A small segmentation model, trained from scratch.
Model: 48-pixel images, encoder patch size [2, 2].
Training: adamw at rate 0.001, 12100 steps, batches of 128, held-out accuracy 99%.
Data: trained on scattered letters and digits in many colours, 97500 training examples, 15.9 epochs.
Rows from block 4 of the encoder of a small segmentation model, named by matrix and row number. Rows with one number within an expert belong to one neuron, the router's apart. Each number is 200 + 40 x the weight over its row's rms, rounded and kept within 0 to 999. All counts start at 0.
Before each expert's rows are labels from the 100 images, of 14976, where the router gives the expert most weight on average: "colour at peak" is the nearest of a few named colours to the mean colour under the peak; "responds to" is what is common among them. Only what is clearly more common there than usual is listed. The data: scattered letters and digits in many colours.
# router: router (encoder.blocks.4.mlp.router.weight, 32x96), inputs 0-47
# gate: expert gate (encoder.blocks.4.mlp.gate, 32x48x96), inputs 0-47
# up: expert up (encoder.blocks.4.mlp.up, 32x48x96), inputs 0-47
# down: expert down (encoder.blocks.4.mlp.down, 32x96x48, transposed), outputs 0-47

# expert 27
colour at peak: brown
responds to: pink; white; orange; yellow
router.27,140,229,264,123,230,159,216,179,251,227,234,156,205,172,255,162,271,230,207,159,162,209,161,232,208,176,177,150,281,243,187,231,140,219,136,195,218,185,251,204,149,134,230,134,193,197,168,234
gate.0,165,266,200,200,200,106,136,200,200,200,129,176,200,200,260,200,200,200,276,200,200,200,153,200,200,163,200,200,305,200,138,245,243,253,200,200,200,306,200,276,138,200,267,164,200,200,155,178
up.0,200,161,200,200,239,200,200,159,246,200,261,200,200,166,200,200,264,288,136,200,126,238,200,200,200,259,200,200,135,200,255,166,200,200,200,200,256,164,252,110,240,137,200,200,200,200,291,264
down.0,251,200,200,200,160,200,200,200,200,107,134,200,200,200,200,200,345,200,200,200,200,200,200,200,247,200,117,200,314,225,200,200,200,200,200,250,200,147,200,200,200,236,128,144,200,200,200,200
gate.1,106,314,200,200,200,182,200,200,200,200,200,200,200,200,200,200,239,200,200,200,200,200,200,137,280,200,200,200,200,200,200,200,200,200,200,200,200,268,200,200,200,200,200,132,257,120,200,111
up.1,293,72,200,200,294,200,200,200,200,200,200,200,200,200,156,200,200,200,200,200,306,200,200,228,200,200,200,200,200,200,200,200,200,200,200,200,200,200,117,105,200,254,200,276,119,295,357,251
down.1,200,200,103,200,200,200,137,116,200,104,200,200,200,200,249,200,200,200,200,129,200,126,200,287,200,200,102,200,200,200,128,200,200,200,200,200,200,200,200,200,200,249,200,200,200,200,200,200
gate.2,200,200,200,200,200,200,200,200,279,200,228,200,304,260,149,137,130,200,200,200,200,149,200,200,200,308,133,131,200,200,126,200,130,200,200,115,366,159,200,200,200,200,200,200,248,200,239,200
up.2,200,200,282,200,257,200,246,200,200,240,200,200,261,258,200,200,200,280,200,200,221,200,200,200,200,295,143,200,200,200,200,258,126,200,200,148,267,200,200,200,200,140,200,143,226,200,311,286
down.2,200,200,200,200,200,342,158,257,287,261,200,200,200,200,200,200,200,105,200,308,200,249,200,200,200,239,295,200,271,200,200,200,100,315,217,200,200,200,200,274,200,200,200,200,200,200,200,157
gate.3,200,200,200,200,200,200,200,62,200,200,200,200,200,200,200,200,262,200,200,200,200,200,200,250,200,200,200,200,260,200,200,146,152,200,246,200,200,200,200,200,200,264,263,200,178,144,112,269
up.3,200,289,200,169,200,274,200,274,136,200,200,135,200,200,200,200,200,159,200,200,200,200,200,200,200,83,137,291,200,200,200,200,200,200,200,262,200,200,200,231,200,255,145,259,200,200,200,200
down.3,200,200,157,168,200,200,200,200,133,277,200,200,200,200,200,200,200,200,200,200,119,200,145,200,200,200,139,200,87,171,200,133,200,200,237,232,200,244,200,200,99,200,275,119,244,200,129,301
gate.4,134,279,172,200,200,200,254,200,200,200,281,200,146,200,200,200,233,200,121,200,164,257,141,244,253,160,116,84,200,200,288,200,127,200,200,275,200,120,252,260,200,200,200,200,240,200,240,200
up.4,138,335,200,200,200,170,200,149,200,200,117,200,200,226,200,200,200,200,200,200,200,200,200,200,200,200,137,134,339,200,200,260,200,200,200,200,200,200,236,270,150,144,301,129,200,200,200,159
down.4,200,200,280,200,200,200,200,200,200,200,154,254,200,200,200,247,288,200,200,262,200,244,144,247,200,200,283,200,200,200,200,200,114,200,200,289,106,154,200,200,200,200,120,200,200,200,121,244
gate.5,200,101,200,200,200,200,200,200,200,200,77,200,305,200,200,200,200,104,298,200,200,254,200,200,200,315,200,200,200,200,117,200,200,200,231,267,200,200,200,200,200,200,200,200,71,200,200,200
up.5,200,117,200,200,200,200,200,200,200,200,200,200,122,296,200,200,200,294,200,200,200,120,318,200,146,200,63,200,200,200,283,97,200,200,200,200,200,200,200,200,200,200,200,200,200,200,294,133
down.5,200,200,200,279,122,200,266,200,200,141,99,200,200,200,200,200,200,200,200,200,200,314,112,200,200,200,200,200,200,200,200,200,200,200,200,200,200,249,200,200,200,200,200,200,200,200,200,200
gate.6,200,200,273,200,200,200,200,252,200,200,261,200,200,200,82,200,143,200,200,200,200,200,200,242,200,200,200,200,128,261,200,200,159,200,200,233,200,52,245,200,200,200,200,252,200,200,265,200
up.6,200,200,200,236,200,200,200,137,275,200,110,200,200,200,200,200,200,200,145,200,200,200,172,200,153,200,200,115,329,200,200,200,200,200,200,200,200,308,200,200,200,200,200,200,200,200,200,200
down.6,200,200,200,200,200,200,86,200,200,200,200,200,200,120,200,287,140,200,200,200,200,304,200,263,200,200,200,144,200,162,151,200,103,200,249,105,135,200,83,277,200,139,200,200,200,200,200,200
gate.7,278,200,200,294,200,200,200,143,200,200,200,200,255,258,200,200,137,200,200,159,200,138,283,200,168,242,200,200,200,123,200,200,267,200,200,180,200,200,114,200,280,200,200,200,200,200,200,200
up.7,200,200,200,200,200,160,200,200,279,200,200,200,200,200,200,107,200,200,308,200,200,200,200,273,200,200,200,200,256,200,200,200,200,200,200,142,200,200,200,200,124,200,308,128,200,200,200,200
down.7,200,200,142,200,253,124,200,200,200,111,244,200,200,200,140,200,200,200,200,200,200,200,200,200,200,243,200,200,294,287,200,200,200,200,155,173,200,200,200,259,200,275,200,200,200,200,140,200
gate.8,200,200,245,200,200,200,157,200,200,143,116,200,235,200,200,200,200,200,200,200,277,200,266,200,128,200,200,288,297,261,141,200,265,200,200,88,200,200,200,272,118,200,270,200,200,200,101,114
up.8,200,200,200,161,141,200,200,200,261,200,200,200,200,200,222,113,200,200,200,200,200,200,200,200,113,128,200,200,258,200,134,200,200,200,200,200,76,259,200,299,111,200,200,200,200,200,138,154
down.8,200,59,171,200,200,200,200,200,200,200,200,200,268,200,200,200,156,200,297,286,200,200,200,200,169,200,200,200,200,200,200,280,200,156,200,155,246,200,200,200,178,200,200,320,200,200,200,200
gate.9,200,285,200,200,200,200,200,52,261,200,134,200,200,235,200,200,200,200,200,134,200,200,200,200,200,291,200,113,200,200,148,200,200,200,200,200,200,200,200,200,200,200,339,200,120,200,149,200
up.9,200,93,200,200,200,249,273,200,200,200,292,200,200,168,200,200,200,262,240,200,200,255,200,200,200,200,200,149,200,237,200,132,125,200,200,200,200,142,200,200,200,200,200,241,267,200,275,200
down.9,169,200,200,200,200,110,200,200,200,200,111,200,200,158,200,160,200,200,200,274,200,266,150,200,200,200,237,126,200,200,200,200,200,200,221,200,152,200,110,200,200,200,334,200,200,292,200,115

# expert 18
colour at peak: brown
responds to: count: six; white; pink; orange
router.18,142,218,169,167,136,205,227,220,207,225,166,157,240,193,216,186,169,190,200,200,160,209,216,200,197,154,188,147,280,113,146,317,255,166,152,217,246,229,159,217,234,245,214,212,212,168,207,207
gate.5,200,200,200,200,200,200,200,105,309,200,200,253,200,200,200,200,157,200,145,200,98,200,200,200,274,200,200,70,264,200,200,264,200,200,135,200,152,200,239,200,200,200,200,200,303,200,200,260
up.5,200,286,244,200,200,200,261,105,313,200,200,200,200,200,200,200,200,229,200,200,130,200,228,200,245,200,200,66,200,200,200,252,200,200,137,200,200,200,200,290,200,200,200,200,200,200,144,200
down.5,200,90,200,200,200,200,200,200,200,200,200,200,200,139,200,200,257,141,319,281,200,234,200,266,264,200,200,305,284,200,251,200,200,200,200,200,200,200,200,200,200,158,115,200,200,200,200,248
gate.6,200,200,200,200,200,200,200,200,200,200,200,200,200,278,200,200,161,141,200,200,153,250,200,130,200,200,263,200,200,200,165,160,136,200,200,200,200,169,200,235,291,200,156,200,200,259,200,384
up.6,200,200,70,277,200,200,251,261,200,148,200,200,170,200,200,200,200,145,200,295,200,200,167,123,91,90,200,200,168,200,200,200,200,200,200,265,200,200,158,228,311,200,143,200,200,200,200,200
down.6,200,200,200,200,200,200,200,200,200,298,200,200,153,200,200,242,200,130,200,200,200,245,200,200,200,200,200,156,200,308,200,200,200,248,295,200,200,200,200,200,96,200,279,200,139,200,200,200
gate.7,200,200,92,200,144,200,148,200,102,200,200,200,200,200,200,200,234,239,200,200,200,254,200,161,200,138,282,200,177,137,200,200,200,200,200,268,200,200,200,145,200,200,200,281,112,200,200,200
up.7,200,200,62,200,153,200,200,200,98,200,200,200,200,200,200,200,200,200,200,200,147,249,135,200,200,130,279,200,154,200,200,200,200,200,200,293,200,200,200,200,200,200,200,200,200,200,200,200
down.7,200,200,200,200,200,126,200,200,200,106,200,126,200,200,200,200,200,200,200,127,200,200,155,279,200,200,80,200,271,200,200,200,200,95,200,200,200,200,200,200,200,200,286,200,200,289,200,109
gate.8,264,246,200,234,200,200,200,200,200,200,200,249,200,200,320,200,200,304,200,144,200,200,200,51,200,200,254,200,145,113,248,200,200,240,135,200,200,200,200,200,260,200,147,268,200,200,200,200
up.8,132,200,200,200,200,200,200,200,200,200,200,200,200,200,200,200,200,200,228,200,273,108,200,200,127,200,227,200,200,176,135,242,200,200,200,200,265,200,200,200,200,251,200,200,200,237,200,200
down.8,200,200,236,200,200,200,200,200,200,200,200,153,200,200,200,200,200,200,200,200,200,200,200,200,200,200,146,200,200,200,268,200,200,200,104,268,200,90,133,200,200,152,200,200,200,287,200,122
gate.9,200,273,200,200,110,152,248,243,200,200,200,200,143,200,200,200,200,200,169,200,200,200,200,200,200,127,115,263,263,109,200,264,222,200,137,200,200,270,162,132,200,272,200,200,277,200,246,200
up.9,259,142,200,200,200,200,200,152,200,129,200,200,200,283,200,200,246,278,200,200,269,124,301,200,155,200,200,200,200,263,200,149,200,200,326,200,256,200,200,200,200,262,305,250,200,200,200,200
down.9,292,200,200,200,200,200,200,117,200,200,149,289,200,200,150,200,200,200,200,84,200,200,200,200,200,324,200,200,200,123,200,200,200,141,200,200,200,200,200,273,145,200,200,200,200,200,294,177
gate.10,105,200,200,200,200,200,200,200,155,200,151,138,287,200,200,284,200,200,200,200,270,200,200,200,29,200,200,200,200,200,200,200,200,200,72,200,200,200,200,200,200,200,297,200,200,200,144,200
up.10,60,343,113,200,200,200,200,200,200,200,200,200,200,200,200,200,200,200,268,200,200,200,200,200,200,200,200,66,200,89,200,200,200,200,200,200,200,96,200,200,200,200,200,200,200,200,200,200
down.10,200,200,200,200,200,253,200,200,200,282,200,200,200,258,200,200,200,122,200,200,307,200,109,200,200,200,200,145,200,200,200,200,200,200,304,200,200,289,200,200,133,200,200,200,130,200,200,200
gate.11,200,200,200,200,200,200,250,200,200,200,200,200,296,278,145,129,200,200,200,200,200,200,200,200,200,200,172,156,292,200,107,200,200,200,200,200,200,168,200,248,200,253,200,129,200,200,292,200
up.11,200,200,137,200,200,200,120,249,200,200,275,174,154,200,162,250,200,111,200,302,200,235,108,200,100,200,200,200,91,200,200,200,99,200,200,200,123,294,200,200,252,200,116,284,258,255,200,200
down.11,200,200,200,200,200,200,200,200,200,200,200,200,200,282,200,200,200,200,126,200,200,200,200,200,200,200,141,200,345,200,200,68,200,200,200,200,200,163,200,285,200,257,200,200,200,105,200,200
gate.12,200,200,200,200,107,200,200,200,282,200,112,200,270,200,137,200,200,200,160,129,200,200,200,200,200,200,200,200,200,117,132,200,272,200,200,200,200,200,246,237,273,200,200,200,200,200,200,243
up.12,200,272,200,200,100,200,200,107,200,200,142,200,277,200,200,200,200,200,200,200,200,200,200,200,200,251,200,200,288,200,200,200,302,145,200,200,200,200,200,200,264,200,311,200,200,118,200,200
down.12,200,200,200,146,200,200,200,200,118,200,248,87,200,96,200,264,200,200,273,200,114,251,200,200,200,200,200,200,200,200,200,200,200,200,200,200,200,200,200,90,200,200,200,302,200,246,200,264
gate.13,200,265,287,200,200,200,200,200,200,200,200,266,200,200,200,200,232,126,200,200,150,200,200,200,200,200,240,349,237,200,200,200,200,200,200,142,200,200,314,200,200,200,200,200,200,200,200,162
up.13,200,200,262,258,259,297,200,200,245,200,200,200,234,200,200,200,200,200,163,133,200,102,200,150,200,241,239,200,237,200,200,200,153,121,200,200,200,164,200,239,200,98,200,200,200,200,106,200
down.13,200,200,200,244,200,86,200,200,200,131,200,200,139,200,200,200,200,200,282,200,200,251,263,200,233,247,200,200,97,200,200,266,111,200,200,200,200,200,200,157,200,200,200,147,200,231,200,200
gate.14,200,237,200,200,200,200,152,200,200,200,200,200,200,271,200,139,151,200,128,200,200,200,200,272,200,200,162,147,200,148,200,200,200,200,167,200,279,130,128,249,200,200,200,200,263,236,200,93
up.14,239,200,200,293,200,163,200,200,200,200,200,200,103,48,312,200,250,200,200,200,200,275,200,120,236,200,311,200,200,200,200,200,200,226,200,200,200,250,200,200,279,200,200,200,200,200,144,279
down.14,200,200,200,200,200,101,200,165,200,200,259,238,200,200,137,200,200,200,98,200,200,200,249,200,200,200,200,136,282,123,200,266,200,200,159,240,200,169,200,200,266,200,241,200,287,265,200,139

# expert 5
colour at peak: pink; grey
responds to: blue; count: six; purple; brown
router.5,229,243,225,286,263,178,226,190,137,184,150,206,164,214,168,189,240,215,149,253,274,182,111,157,150,213,159,234,231,253,173,190,166,208,189,194,172,237,154,236,173,256,164,243,236,206,201,226
gate.0,200,200,126,200,293,200,200,337,200,200,200,200,200,200,200,200,200,200,200,252,200,200,200,119,299,257,200,200,131,200,139,200,140,200,200,273,200,278,200,200,200,256,200,200,200,116,300,253
up.0,200,200,200,200,278,111,200,321,122,200,200,200,153,200,200,321,169,200,200,200,297,200,200,200,297,200,200,200,200,200,200,200,200,200,200,200,200,200,200,155,200,200,200,200,200,200,274,200
down.0,238,265,291,280,114,143,200,200,245,109,200,283,272,200,200,267,272,200,200,200,200,200,200,200,200,200,260,200,138,200,200,200,200,200,200,200,271,266,200,200,200,200,152,200,200,200,200,200
gate.1,131,200,200,200,200,200,200,119,200,239,200,200,284,200,164,200,200,200,200,200,200,200,200,200,256,200,250,157,200,200,268,200,263,132,118,200,200,200,138,200,200,200,306,265,200,253,200,140
up.1,200,200,200,200,200,247,200,200,200,200,249,147,200,200,200,151,200,177,316,200,200,123,224,200,127,200,200,158,200,200,200,200,200,200,200,200,200,143,200,200,200,118,200,124,200,200,105,200
down.1,200,243,315,200,92,128,200,200,200,139,200,200,200,153,200,200,137,200,200,200,200,200,200,158,200,200,91,200,276,200,124,252,200,148,200,200,200,200,131,142,200,275,236,200,200,200,200,200
gate.2,200,200,200,200,200,200,200,200,200,200,200,200,200,200,200,200,83,200,200,200,200,200,200,200,200,200,200,200,200,200,200,256,275,200,200,200,129,200,104,200,300,200,200,200,200,200,200,200
up.2,260,200,200,200,200,200,200,274,200,271,200,116,200,200,200,300,104,137,200,200,252,200,200,200,200,200,200,200,200,94,200,200,200,323,200,200,200,151,200,200,200,200,200,200,200,200,122,200
down.2,129,200,200,200,200,200,200,200,200,200,200,117,268,109,263,268,200,93,305,200,200,307,200,255,200,200,126,246,200,258,200,139,200,200,200,200,200,200,200,200,270,200,200,200,200,200,143,200
gate.3,300,241,116,256,200,151,200,250,200,200,200,200,200,200,148,156,200,200,200,252,200,200,107,200,200,294,115,200,200,200,98,200,200,200,200,200,246,200,247,200,242,200,102,200,200,200,200,291
up.3,200,142,200,142,200,267,200,200,200,200,257,200,200,200,200,200,200,200,200,117,120,200,200,300,312,200,283,200,200,200,322,200,200,200,200,200,200,200,200,200,200,200,330,200,200,200,200,74
down.3,200,200,200,136,200,168,167,200,200,200,200,249,200,200,200,142,200,200,200,200,267,130,200,200,113,200,200,200,200,129,200,200,200,200,244,200,200,200,200,200,200,200,200,200,200,73,142,200
gate.4,200,200,200,200,200,200,314,200,129,147,200,162,200,200,165,200,200,200,200,255,200,200,200,115,200,200,163,200,250,200,200,200,200,200,200,200,200,200,200,200,200,200,263,200,200,123,200,200
up.4,200,200,200,200,297,200,200,200,200,103,200,200,250,200,200,200,200,200,306,255,200,290,200,267,200,310,200,200,200,200,124,109,200,200,200,200,143,248,251,200,200,200,200,234,200,200,200,200
down.4,200,200,152,156,200,144,136,200,200,265,336,200,200,162,200,249,117,200,151,200,140,270,252,200,291,200,200,200,200,138,200,200,200,200,200,200,200,142,200,200,200,200,277,200,200,200,200,200
gate.5,200,200,200,265,200,149,200,272,200,229,94,200,152,164,155,200,200,200,139,200,270,249,172,259,162,200,136,200,200,200,130,200,131,200,243,200,200,200,248,200,200,271,134,200,200,200,200,200
up.5,118,145,200,152,200,200,200,200,129,200,200,200,158,200,200,261,200,200,200,200,104,200,281,200,200,200,200,150,200,200,256,200,200,86,200,200,200,200,200,200,140,200,258,257,200,253,200,32
down.5,200,200,200,200,200,200,140,200,254,200,200,311,200,200,200,200,255,200,200,200,277,200,200,267,200,200,334,200,200,139,200,200,136,200,200,200,200,200,277,200,200,200,200,200,200,200,200,200
gate.6,253,274,200,240,200,200,200,290,200,239,147,200,200,200,200,200,135,200,132,200,200,265,140,200,200,137,200,200,200,254,200,200,200,250,200,73,165,200,113,200,200,200,200,200,245,200,200,200
up.6,200,112,200,200,126,200,200,200,200,200,245,200,252,165,200,200,200,143,200,200,200,200,291,200,200,200,200,156,200,140,200,249,237,200,200,296,245,200,287,140,262,200,275,118,200,200,200,200
down.6,200,162,200,264,200,200,200,200,200,256,200,238,200,200,200,200,200,200,200,200,200,128,200,200,123,200,200,200,200,200,200,150,200,272,299,200,200,200,200,273,200,148,200,200,245,112,132,200
gate.7,200,238,200,239,277,146,200,274,243,136,150,200,200,200,200,281,200,200,200,200,200,200,153,200,200,278,200,200,200,252,142,117,154,200,200,200,183,200,200,200,200,200,131,271,139,161,238,271
up.7,200,297,200,200,257,200,200,200,253,200,200,200,200,117,260,275,200,200,136,146,200,200,162,283,271,247,200,200,200,200,144,114,200,200,200,200,200,200,200,176,200,256,200,271,142,130,200,200
down.7,158,141,200,200,136,147,200,288,200,200,200,200,257,200,200,200,255,200,200,200,249,146,200,152,124,132,200,200,244,259,200,200,200,200,200,200,200,200,200,151,200,200,200,200,109,259,119,200
gate.8,200,245,124,200,200,200,133,200,200,146,200,200,200,116,200,200,200,282,200,200,200,200,200,200,62,200,200,200,200,200,137,200,200,200,200,200,200,200,200,200,200,200,200,200,200,200,200,89
up.8,200,200,200,200,200,200,200,200,200,200,200,144,200,200,200,200,200,273,200,200,312,200,200,200,125,200,150,200,200,200,135,200,146,200,257,309,323,200,200,200,200,200,200,200,200,200,200,93
down.8,200,200,200,200,200,200,129,200,200,200,200,200,200,118,200,277,297,227,200,200,200,291,200,200,328,200,316,200,200,200,200,200,200,200,200,200,200,200,200,228,200,200,200,200,200,200,200,200
gate.9,263,200,200,276,200,200,200,200,200,200,200,200,200,200,155,145,234,200,200,297,200,200,200,162,200,384,200,200,277,200,246,200,200,234,200,200,200,200,247,200,200,200,200,200,142,200,200,200
up.9,200,200,295,200,200,200,139,200,149,200,200,200,200,200,249,200,148,200,200,200,200,264,262,200,200,200,200,200,200,200,200,146,200,200,267,200,200,200,200,200,110,200,200,279,200,200,200,200
down.9,200,70,200,200,129,200,136,200,301,200,139,252,200,200,200,128,200,251,200,200,200,200,200,200,200,200,252,200,266,200,119,149,200,200,200,200,200,200,131,311,200,200,200,200,200,200,200,200

# expert 29
colour at peak: grey
responds to: count: one
router.29,111,181,234,176,217,214,134,193,154,190,219,199,183,259,151,145,236,158,202,200,273,170,246,154,200,226,192,271,223,185,213,209,154,141,278,166,244,266,207,217,251,115,281,169,193,180,243,158
gate.5,98,200,200,200,200,165,72,200,200,200,200,81,200,200,200,200,200,200,200,200,200,200,200,200,200,200,200,200,200,200,121,200,200,200,200,200,200,200,200,200,200,200,200,200,228,267,200,200
up.5,200,276,200,265,200,88,200,200,200,200,200,200,200,200,200,200,265,218,146,266,330,200,200,200,200,200,200,283,200,200,200,200,200,200,200,300,200,200,200,200,276,200,130,117,200,118,200,200
down.5,200,200,200,200,200,200,200,269,200,200,85,200,134,200,200,200,200,200,200,200,247,200,117,200,290,200,200,200,200,200,200,276,200,81,285,200,200,200,171,200,200,200,118,200,200,200,200,288
gate.6,200,200,66,220,200,200,200,262,158,200,200,200,129,200,148,169,200,200,200,200,200,54,144,200,200,253,200,253,200,200,200,200,200,130,200,200,200,269,200,200,200,200,200,200,200,159,265,200
up.6,200,200,200,200,200,200,118,200,132,200,200,128,200,200,200,200,200,200,200,200,200,200,200,145,200,200,114,200,200,274,243,200,136,117,200,200,327,200,153,303,200,200,200,200,200,200,200,158
down.6,200,200,200,200,268,200,200,117,275,200,200,120,264,142,200,200,254,200,200,200,200,200,200,200,145,200,200,200,200,106,200,200,296,252,200,277,200,200,303,200,200,137,200,200,200,200,94,200
gate.7,233,200,117,200,200,200,200,146,200,301,200,310,200,200,200,200,200,200,200,200,200,101,273,200,200,200,200,96,165,200,200,200,200,200,200,200,200,253,200,200,200,149,200,156,121,312,200,200
up.7,140,200,200,200,298,251,115,200,200,200,200,200,200,200,138,200,200,267,200,303,200,200,200,200,200,256,200,200,124,200,200,200,140,131,256,200,200,200,281,146,200,200,200,200,200,200,200,114
down.7,200,126,246,200,200,264,200,115,157,244,200,200,200,200,200,200,200,268,200,266,200,200,200,270,200,200,200,200,200,282,256,100,200,200,200,200,153,200,200,275,79,139,200,200,200,200,249,200
gate.8,200,200,200,200,200,200,200,150,271,200,277,256,308,200,200,200,143,277,200,145,200,200,247,200,200,119,141,200,247,200,157,200,200,275,200,221,200,128,200,200,273,200,160,151,248,268,113,200
up.8,228,200,200,139,200,200,200,200,242,200,200,146,229,92,258,240,200,149,128,130,106,200,106,263,200,200,200,114,200,200,255,200,200,219,200,256,200,167,200,176,200,280,160,200,163,200,200,200
down.8,172,152,241,200,238,245,200,200,200,200,200,131,200,177,200,200,200,143,274,200,200,308,200,200,200,200,270,200,200,200,200,200,200,200,200,245,200,134,294,121,255,200,138,200,148,200,200,200
gate.9,124,282,200,200,276,200,200,200,200,126,200,200,200,200,145,154,276,200,200,156,200,200,200,200,249,275,200,230,200,200,200,200,140,116,287,293,244,200,200,266,292,200,200,200,125,200,233,200
up.9,200,200,155,200,149,267,149,200,200,200,200,200,200,106,200,200,200,200,200,239,200,276,200,174,200,200,200,200,172,131,123,200,145,200,200,248,266,200,311,200,280,200,200,200,254,200,248,200
down.9,200,200,200,147,200,116,200,200,200,124,200,200,200,138,130,200,241,129,200,200,292,109,200,200,200,200,241,200,118,200,200,244,200,200,277,270,200,262,297,120,200,200,200,200,200,200,200,200
gate.10,99,200,200,200,200,200,200,115,200,126,137,200,200,309,200,119,299,127,200,200,200,200,200,200,200,257,200,256,200,200,225,200,200,239,200,200,200,200,200,200,200,200,200,200,200,200,266,310
up.10,200,200,157,200,200,200,200,288,200,200,200,200,148,120,200,273,200,200,200,200,151,200,200,246,145,155,200,200,200,200,200,200,200,200,200,200,200,200,200,200,200,200,200,200,200,252,200,76
down.10,200,200,200,293,200,114,200,200,200,136,200,252,200,121,200,200,200,273,200,200,265,200,200,200,200,200,200,200,200,200,267,200,164,200,251,200,200,200,200,200,132,200,200,294,200,200,277,153
gate.11,144,200,238,200,200,200,200,200,200,153,200,200,222,138,200,200,200,89,200,164,200,200,143,116,245,200,276,200,112,200,200,200,200,262,200,245,200,200,200,129,200,200,200,200,152,200,200,200
up.11,107,200,200,200,200,200,200,149,138,200,169,105,200,200,141,200,200,200,249,200,271,200,200,200,200,200,200,200,200,200,134,200,200,123,200,200,278,259,200,131,279,200,280,200,200,200,200,200
down.11,200,200,200,200,262,200,200,200,200,288,103,200,200,200,200,273,200,151,167,200,200,200,200,200,288,292,151,200,200,233,200,200,200,200,200,200,200,200,165,200,200,200,200,200,200,200,257,200
gate.12,200,200,200,200,272,200,200,200,200,200,200,200,176,184,296,200,200,200,200,137,200,200,299,200,200,200,200,200,254,200,200,200,149,200,200,149,200,200,143,200,149,244,281,228,200,200,153,200
up.12,200,200,200,200,96,200,200,200,149,238,200,200,209,200,200,200,200,173,200,200,200,200,143,200,200,200,245,200,70,200,200,200,245,243,200,326,200,200,257,53,303,200,146,200,305,200,200,200
down.12,200,200,200,200,234,200,200,298,200,200,252,150,200,200,200,249,200,200,200,200,200,104,200,200,165,259,200,126,200,146,200,63,200,288,200,269,138,200,200,200,200,136,200,200,200,200,200,200
gate.13,200,200,200,200,200,200,245,200,200,200,107,200,179,308,200,200,200,200,256,275,200,200,200,139,139,200,108,200,200,200,200,200,200,143,200,200,200,200,200,200,200,260,200,200,200,176,200,143
up.13,200,200,200,200,200,200,200,200,200,200,200,200,200,274,200,200,200,200,200,256,200,200,200,200,200,139,200,200,200,200,200,200,127,200,200,200,200,200,282,200,200,200,200,152,200,200,200,110
down.13,200,200,200,200,287,200,200,200,200,200,200,200,200,130,200,200,200,110,268,200,200,261,200,200,200,287,200,200,200,200,200,200,200,200,200,200,200,200,263,152,293,200,200,200,200,200,158,121
gate.14,136,200,141,200,285,200,200,200,138,200,261,67,200,200,200,200,200,200,264,200,200,200,200,200,143,180,143,253,200,200,124,200,200,153,260,200,321,268,200,200,200,200,200,200,200,162,200,200
up.14,200,200,200,139,116,200,200,200,200,200,200,200,269,200,289,200,152,181,200,130,108,200,200,200,200,200,252,131,200,200,249,116,200,200,200,200,200,126,200,168,106,200,200,200,136,285,200,200
down.14,200,200,200,200,200,200,200,151,158,200,200,200,157,267,260,200,200,162,144,200,200,200,200,200,157,200,166,200,200,200,200,200,200,200,200,200,141,278,97,282,157,261,200,200,279,200,200,200